Weights of a small image VQ-VAE: encoder depths [2, 2, 2, 2].
Rows from block 5 of the encoder, named by matrix and row number. Each number is 200 + 30 x the weight over its row's rms, rounded and kept within 0 to 999. All counts start at 0. After the name is the row's rms in percent of the matrix's.
# fc1: squeeze-excite reduce (encoder.blocks.5.se.fc1.weight, 24x384), inputs 154-230
fc1.0,107,254,191,224,229,199,189,166,183,165,191,243,187,185,251,197,215,215,209,228,240,241,194,201,200,235,183,188,198,144,191,211,232,188,195,229,222,162,221,243,211,191,225,158,190,225,177,209,206,134,215,209,219,206,202,168,179,227,193,204,223,248,240,190,201,170,188,265,202,184,218,162,228,232,216,159,188,188
fc1.1,106,176,189,207,240,229,175,147,241,194,216,173,172,185,169,162,187,253,214,212,229,258,201,219,212,229,222,222,134,238,240,188,228,175,206,238,195,127,209,247,214,245,263,148,157,204,178,231,188,168,195,244,142,229,190,177,228,162,161,183,191,160,185,221,226,176,221,230,195,226,181,174,202,196,195,207,191,188
fc1.2,124,180,165,221,159,214,188,170,220,263,193,206,198,191,218,187,245,246,169,221,202,191,220,178,106,210,237,210,176,141,235,177,175,218,213,179,180,198,185,148,193,171,237,180,201,220,160,162,171,192,163,193,163,178,237,179,174,155,257,236,212,197,203,185,226,191,233,179,142,192,202,191,181,176,194,244,243,259
fc1.3,111,166,182,221,192,195,198,187,203,318,186,188,173,173,234,145,194,211,125,250,164,187,201,139,205,188,236,182,242,198,210,204,210,181,207,191,195,170,171,166,226,172,137,219,222,169,188,195,187,204,185,168,222,222,169,204,186,227,110,188,193,183,201,180,200,176,250,164,305,209,175,235,217,165,168,211,184,181
fc1.4,114,196,200,188,208,210,229,235,193,204,201,195,188,217,241,193,196,201,217,180,223,196,237,205,224,180,179,184,207,197,213,188,196,185,247,200,204,179,198,217,193,207,228,193,182,184,198,279,234,213,168,192,198,208,161,183,232,235,92,222,227,211,200,212,186,171,153,197,190,184,249,193,209,231,209,160,133,220
fc1.5,112,176,267,196,141,185,158,213,209,236,187,217,242,181,201,213,192,192,191,187,205,180,194,200,213,201,235,203,313,184,212,240,176,158,215,196,167,182,89,283,242,181,139,229,263,156,236,163,194,156,262,174,171,176,222,238,211,199,191,242,213,224,181,201,225,174,166,229,207,195,194,214,165,195,203,201,135,166
fc1.6,112,187,198,201,168,181,215,200,215,244,213,220,205,161,195,191,205,207,225,194,179,180,219,189,172,156,228,198,224,181,220,203,204,218,231,206,155,176,139,178,210,164,192,267,274,174,216,155,180,257,175,281,184,191,233,214,221,161,273,208,220,185,204,194,186,180,252,174,233,220,213,249,187,207,200,223,129,168
fc1.7,102,190,268,222,183,169,140,188,204,199,221,175,235,200,190,188,228,165,211,191,188,209,200,194,211,208,247,195,252,175,202,200,199,200,179,208,121,217,241,175,204,159,182,168,227,213,201,120,192,246,222,206,225,185,199,200,201,233,240,214,181,187,189,182,217,211,254,215,194,206,144,193,231,207,183,181,222,247
fc1.8,082,145,192,223,253,159,213,248,180,181,177,256,201,242,213,197,225,247,223,187,245,227,215,205,226,180,200,185,207,205,197,190,236,205,179,186,172,203,225,188,195,198,170,148,169,243,198,215,221,176,212,205,164,194,151,184,174,206,171,181,152,225,177,196,212,179,193,239,228,234,173,147,209,211,177,146,207,213
fc1.9,111,167,203,164,162,211,186,211,184,210,151,193,198,214,251,271,241,201,193,182,176,155,192,159,154,189,228,153,226,190,218,169,207,216,197,183,186,192,150,176,211,192,160,261,184,205,216,224,176,271,143,205,209,161,224,159,242,207,171,231,244,178,216,189,184,218,142,195,142,204,214,206,184,213,183,228,162,219
fc1.10,107,205,174,202,132,127,227,191,244,164,164,203,236,209,139,215,174,203,204,219,190,206,210,157,218,238,258,167,229,225,162,244,198,170,235,132,198,238,168,173,241,190,185,227,232,222,155,227,175,224,234,182,254,209,198,200,162,208,191,168,205,210,211,194,239,212,235,201,119,175,190,191,197,178,196,252,238,195
fc1.11,110,242,203,157,182,186,207,229,196,175,181,202,229,192,245,211,214,205,205,202,193,184,204,139,212,205,208,195,235,224,185,134,217,244,172,223,173,187,185,161,197,179,214,199,219,234,221,175,202,239,210,271,234,196,195,214,250,178,161,229,201,188,214,177,235,216,190,175,212,207,197,226,166,169,180,231,237,165
fc1.12,119,217,219,214,214,208,172,177,179,185,206,221,218,198,193,171,228,203,213,201,232,216,190,221,176,216,158,248,182,201,215,213,212,182,287,235,178,196,167,201,211,207,206,186,152,209,206,146,179,151,216,214,191,196,189,176,186,147,142,189,198,212,237,208,212,205,236,213,232,183,194,228,194,171,216,171,296,208
fc1.13,117,187,150,213,172,219,171,226,204,255,154,213,208,202,224,182,176,202,200,250,195,186,201,142,238,191,148,221,201,211,216,178,184,212,227,166,158,173,153,224,180,191,211,241,186,226,265,167,213,224,183,97,219,167,208,208,235,211,281,211,210,218,190,199,215,185,228,194,205,230,215,213,208,161,194,248,224,192
fc1.14,124,183,217,216,198,176,211,187,202,241,205,168,196,187,188,217,220,205,244,180,176,195,212,205,201,245,172,185,213,176,203,203,191,196,193,215,154,191,199,204,231,206,174,227,162,191,229,180,214,201,196,203,193,203,210,218,217,185,166,208,190,189,206,169,218,230,188,188,176,229,187,219,208,201,188,187,213,225
fc1.15,083,143,155,225,261,143,175,191,169,232,224,222,171,207,188,219,221,137,156,161,252,250,212,200,255,210,171,223,133,187,203,181,252,222,205,225,201,193,194,228,207,198,203,166,203,206,183,234,224,165,143,171,187,193,186,187,175,180,134,190,210,250,171,241,179,223,141,196,195,202,204,154,199,177,211,210,238,191
fc1.16,007,176,206,202,189,164,188,208,152,244,157,205,165,235,216,152,208,217,162,153,194,233,182,200,213,171,181,184,236,184,150,225,222,162,197,153,248,153,251,188,191,234,217,240,243,152,227,168,182,203,241,208,210,155,155,171,204,162,155,190,197,230,170,203,155,212,216,218,162,172,244,164,157,210,217,178,174,200
fc1.17,107,200,210,177,176,191,180,205,206,229,182,161,204,189,173,226,174,170,240,217,163,173,212,196,171,161,241,192,204,225,189,222,196,174,203,180,199,211,178,160,241,185,226,266,201,281,219,177,213,240,236,270,234,224,249,211,238,168,227,233,230,176,185,202,205,212,177,162,181,214,181,206,200,241,199,285,201,182
fc1.18,007,175,198,201,157,151,251,164,206,159,232,182,193,206,156,251,182,178,152,218,243,163,181,157,223,241,171,183,215,233,178,211,163,223,172,238,150,231,196,183,175,163,245,243,160,223,238,251,235,232,150,173,191,149,209,149,153,245,166,205,207,188,245,178,245,172,245,151,222,234,245,240,148,174,186,173,205,164
fc1.19,007,223,171,242,175,218,186,209,247,215,244,199,153,231,157,231,203,192,170,200,209,215,177,166,228,191,211,195,165,209,184,161,156,154,160,175,205,208,246,214,204,157,249,154,233,156,228,188,160,201,164,196,187,197,218,167,182,158,178,152,158,177,183,189,243,187,182,186,236,220,185,230,216,249,246,173,180,229
fc1.20,007,249,219,194,184,239,184,162,166,163,176,245,212,208,232,173,190,211,221,230,180,231,162,181,225,183,158,250,175,151,217,197,237,209,196,176,178,230,205,210,236,168,242,164,231,237,153,216,215,172,192,185,160,207,192,171,162,149,215,232,239,170,196,215,157,226,233,223,150,169,183,228,166,182,231,233,217,228
fc1.21,115,173,179,221,177,190,183,155,190,264,183,181,230,164,218,175,210,196,178,214,182,174,250,142,201,192,237,227,256,192,196,157,178,190,220,250,194,191,176,166,205,177,169,293,230,192,290,191,199,223,216,211,195,187,173,210,251,166,140,200,211,182,197,229,208,187,264,182,173,198,168,249,213,205,223,208,166,147
fc1.22,114,193,200,195,229,197,224,242,193,197,224,205,181,244,133,217,233,236,192,152,197,201,170,227,215,148,244,186,221,192,201,191,217,226,234,202,209,220,188,214,204,181,157,202,179,199,224,164,207,150,220,237,187,223,214,219,233,208,219,149,255,199,183,191,209,230,324,221,178,250,173,124,193,213,213,167,174,119
fc1.23,102,206,205,160,186,222,244,256,184,234,202,187,196,193,204,191,150,225,182,193,195,206,230,143,238,163,194,185,247,214,198,194,232,204,258,174,187,184,236,205,231,168,212,189,212,209,152,176,182,253,199,171,191,240,193,209,244,200,199,177,221,193,201,216,172,179,287,207,232,216,204,244,191,194,175,237,146,202